A small audio captioner, trained from scratch.
Model: 16.6M parameters, log mel input, encoder arch resnet, encoder activation silu, encoder depths [4, 4, 4], encoder widths [64, 128, 256], decoder norm rmsnorm.
Training: cautious_adamw at rate 0.0011, 14400 steps, batches of 128.
Data: trained on single notes of 20 synthesised instruments, 78125 training examples, 23.6 epochs.
Rows from block 2 of the audio encoder of a small audio captioner, named by matrix and row number. Rows with one number belong to one channel. Each number is 128 + 24 x the weight over its row's rms, rounded and kept within 0 to 255. All counts start at 0. Numbers have three digits each.
Before each channel's rows are labels from the 100 clips, of 14976, where the channel reaches its highest value: "band" is the frequency band that holds the peak. Only what is clearly more common there than usual is listed. The data: single notes of 20 synthesised instruments.
# convs0: first 3x3 conv (encoder.blocks.2.convs.0.weight, 64x64x3x3, each kernel summed), inputs 0-63
# convs1: second 3x3 conv (encoder.blocks.2.convs.1.weight, 64x64x3x3, transposed, each kernel summed), outputs 0-63

band: 2000 to 4000 Hz
convs0.12:098153132209128123117132138141114145154133114099105118132136117148115130135118139141136132129142149119134188144092127098122160109135126180143130090100122126127186118103101084170122111139090118
convs1.12:108146128088126145115104156128134122126115088112129110094144125124173117130132123112097097106124125139113026134092141130093119147138119091100109114097167123135129116084139124126110119084126127

band: 250 to 500 Hz; 0 to 250 Hz
convs0.61:105124115094149113128131145073113080123125134158128135115113112136126117124089135115125147132048088129133139076143135074115139154120111130128086097093119134127105120149133146097088107127110112
convs1.61:133092067098158130154113150137081116098132116121138071141127119156154104146136121160124127126154114089159146094131075145102126107127138130113108169108106131147156135143128142115119135103074115

band: 500 to 1000 Hz
convs0.37:132108151090148146115162128118139082113129134142168160135126143124120087170140086149159113137150131128159132084126113155096148079068144133124127085153145119172118126133159155132108113133147129
convs1.37:133126128170109122108086134136131135136181118079125099121108144093137150112107117085099114132128128089084149129132115140103111112157126125070105130095105072152109114113136132160085141151131138

band: 500 to 1000 Hz
convs0.57:122072096097068127111107128126168133122100143127148128148162130138081106130164128128141134132143093122052103153153118150114091115118133158139090138131114131126125119119094160128136089125126119
convs1.57:123150117150187090137116128134105140087140114151141146151095131187062143109125159141141171134096126106114086130151147102137131136122109117128112142167139144083135103141097100116128122128135150

band: 1000 to 2000 Hz
convs0.16:148118125121179168141143096128090152143151171138162102110159155169130133153167146142125145093133131163146134130121111132125128137153145139113139152184201138137098138116133110161152139114109131
convs1.16:128139110157064108121117128127106131139145128131118130142066100140127073109071116103145112095107127140118133117120138131117139139136111162071133130130117129133071091092131125110076134142114141

band: 0 to 250 Hz
convs0.51:118100128159120148125104127134134118086128117121158073138131140136101112133067076150089143119102126132136126167124123135129126100141073162120123108111108159120125088137132088121128134101063134
convs1.51:141135097120096103115136117131144150115119097123177082098129088129119136139176156114097151163120141165134112140125072151139162142131118127141162174180144137133124135116094127120107151119174123

band: 500 to 1000 Hz
convs0.46:122106092139081125089154117113119115129092119144128134068134117149129048130096126116104168124131161143089138139123152103127113106156100127134116136132137146164117132118107132096110083121115090
convs1.46:172122126154153109113127110092104134108120148118125114152140134153153130153106123164132143111098107123136130137133105046130167155146157124119105149163103131133140130150136164115090079123140071

band: 0 to 250 Hz
convs0.29:110107097152149116144057130098146101097161105098136117127123132122162127135087101108113097128144115166118125121124126129107133106059116123111168115130190150127127138102151123160107119102128131
convs1.29:152150131189121127099115147115128124147170115093123123139130148126208131128124139104132121175141148144120097126104146132117204141174146133123119140127151140134082110111161139125136135145131113

band: 4000 to 8000 Hz
convs0.47:140060186148122142137099116092176111119179114102110124153124138103155121101123087114116094117123125121130123147119137135100145119104159143117177109164160145129107144115150139131104089125133139
convs1.47:134136133180141124105122145124128127142174118107120121148132178132149149121126144102131115156133159165102107116085164134112194151172128133112127148118180130149071083105141127131135147139131120

band: 4000 to 8000 Hz
convs0.45:139125121131110109126072140157130128109109126124134139146152119079084144104142120149134050135136064118146095149153094099109091105095127106123081140133120102107128116154142144121113137143122127
convs1.45:123126163129140128067114119178140133108111160097153138108156152125127163164098115147137145164142127111114076156137162158146130130130116156121134100119094093132126095147099150081132150130162106

band: 0 to 250 Hz
convs0.17:080166077153128124132107143139109114100127083135116122123146113126060111104085124113119118184135173130131130133126126151108136098107107109116076138131124131107134135178090154133130127147140122
convs1.17:148111129139124145160110114118130118108098163149105154098097161115085095121155122123163172173137079133131142123137157110149120114092117179115122152174113161122134110133081150126131135113153153

band: 500 to 1000 Hz
convs0.55:086118128114135153128101128027130161128120136140112128142136128129091116076192140149095161132158102121079113146130123104145104140128132142135117124145106143113140115154125137114147103111122128
convs1.55:153135138183128099120143118088102141124174140127116124159117152159119159085117100118135115115121127079126114116119125165178115139149121130093167122117184130073128147098122142165113132128141137

band: 2000 to 4000 Hz
convs0.50:071134117132084139145091142079131092105141139109134162123133135137130147125133131125112167141113128169088156128153143106143123125109128126111143063079201129130128112141134108127126138118098144
convs1.50:138126124117142123129144141143120077140079117123137086100129098169163089124134102128111096136121102144113145120112094125117135106128119126064132135103185139153117144095128099136102077143089111

band: 1000 to 2000 Hz
convs0.1:129090111174125135104132102124094164122112111081122109102118124156121128137135129128133152121135123090142159153111107081141154148119141184151152145107098137123152136090108172140157164162099093
convs1.1:152142125129111111114154111134132138125130117128148124080159116128079121138097144105137123091126124148133097143084130113121121141152137139091133160176196141178104130131056107133132150145110112

band: 0 to 250 Hz
convs0.40:121135131154049122155144122135185109141127127049081125117141145107145140089177119125107115126149106093116119143135140110141152127132128120124154114115111119145122126123127157104148089115141159
convs1.40:138145134137159124167154104119151157133133140153103131125131138125073152121124155148191158162104136141134095128126123089145144147104144098128117124150114138117126165146138142118148116108215162

band: 1000 to 2000 Hz
convs0.32:110094088095134137112140134112083132128120134163150127101157135031110116116138126111124036124130131151141131129143111123119128137098133139127123102128099133095105124143121121128144141155128113
convs1.32:144113113141148094123097131119128172124115161135145140150115137052124128106120132137129075148140126110170165131160134186118115132160124105128134124115107131115131121129115131089116199113154100

band: 500 to 1000 Hz
convs0.33:110125147152049136123155114080122115126106111129112139134141151077135142076124122133127052120148145114076105138120143144102127126138122125115113114120144084118127109099147127115135083136120126
convs1.33:106156123137174088152100104098132132088148147125090131141130156093127128098119148173173138160127130129107120137139152102127126127125138109133090124133101116075145133162127126093130081137188132

band: 250 to 500 Hz
convs0.52:161125131140170131136140125139106152118169118121124086112128056118150148137135123132161155137144142126133168103083083142149158106153089156113181132167158143115123164128121139150125140147140122
convs1.52:113129134145123124070128138108093095121139123085126086088104079119101124137145101122119116132076077133092104129090144117110140128128138133123111125093142106121072087135087130099116120136124117

band: 500 to 1000 Hz
convs0.2:146144172175107129143119118140120139163139129086134125122137138136143152131127100108098129097109111127135151214122135116137159121136079152125147102121129134135177111081130073140098133137108125
convs1.2:137210085079123128151140127128123149140125076122116108137144066088157109131109128143121119132123171113128129152068076121116128136117128101118120100130132132140130152152114133117121120149123118

band: 500 to 1000 Hz
convs0.39:154108093105092141123150134152139129140118136119136121134126119107135118079156128106109135137182116119045107122165136118077128138123128077135101106115115127090117125108138151133125064115139120
convs1.39:127125127110122155115132105144119110130133147135155133148098146205119156127091130169131163158135125109105116140147106130104135116084103098137109111109075112130145132135198130123128134109175093

band: 1000 to 2000 Hz
convs0.9:137122135168119088151113128159130125114140129107146126136123127111145139142099035112133140136121117141134131140131123149117136088125103129104083137074165136140123120132153129153048143141123151
convs1.9:132125065128155145156113121091167110128106128108128094100154118115155108122146086133081081128126111123135149113112072144137134078107102136129119124133082108087147108112124122119099144123128159

band: 500 to 1000 Hz
convs0.0:133172113139125128171116122132127127084095118101115097133161113169124151142096149112128119107136157137087142155107175128127127141150149135085094166061115145154123152111120124106108088144129149
convs1.0:098128126172118137129129135090108087115108125132121121099113094106120111087115101114106112151119111106121133148108105104115135112143105108104092129057089094128117080150092109147087114093116122

band: 1000 to 2000 Hz; 500 to 1000 Hz
convs0.38:144090110107125117092131145154118111116112139131109126097146124139093134162153147130091095141151107128122095145154142146071110131109120123144126107136104045053133128114103141123124118126147114
convs1.38:103135128166103106079131093185130142139146114115132091132131155182146126151083129137124125135134140133121118116125124175090127136149116110111123126069074127114150130149133091137138113125130075

band: 500 to 1000 Hz
convs0.35:151135127097117112151104130148109122117145143149170147123083148158135124151129113112119068146139120132140102092144155164090124128111123130144109043131136067110125129109143140144133170140119136
convs1.35:122117126138123124111125144177109112150142129095089107118106130136142133148122078148126128130124109109104144099129122143120100104111119131115105043069118122139107131050139139158102124134114113

band: 500 to 1000 Hz
convs0.24:145134129144115186120117124118132112139159131139127120128134154173118116104189156114103118125080144176145148157140144083082147140142086124132128126119154177153102115117132117130135095119144081
convs1.24:112120113103098100131146156128103111171120106133122124145086093132146116109074073126125081110138132146162126118095100130061134140105128129071135130101112120124122125108127121132093121126084125

band: 1000 to 2000 Hz
convs0.44:175127141146154142117143115126100147140138106129102086133146120105142130119190120079135131107161113105150121122090127132119138134129110135118136149200144133112048134131108088146122133121152122
convs1.44:198092157124119152106133121122151179127127165081130121113101172129083136124097128129124144124142128156127099124119186144134161136133135173107150145155140133122113127102116096138150108144098143

band: 1000 to 2000 Hz
convs0.36:169145129128141113128143111136129134139125134110089111133113098122160129134129150105164149125180089131081114088128108116118114163141096106107138144159169163134070171158102123162116125124165111
convs1.36:123125121174138149074137151114096121105124128097120100066073090140103112089132103128091096134128100139133107135106123117106151110155114143094114105092122123103096099100096139121111113114132125

band: 1000 to 2000 Hz
convs0.58:107143151110144155141127111130140108128173105112151141111123142135137152103115146145134125145126136152161149074099127114158127183156101138130153140064171145166139110122134141150194142115159136
convs1.58:123132063135100117089113163128073104144148091118111093118095104124133102121119113074079101120128115152117128101088127111124146118116118135079131113092135113137080125108128147104114143134122124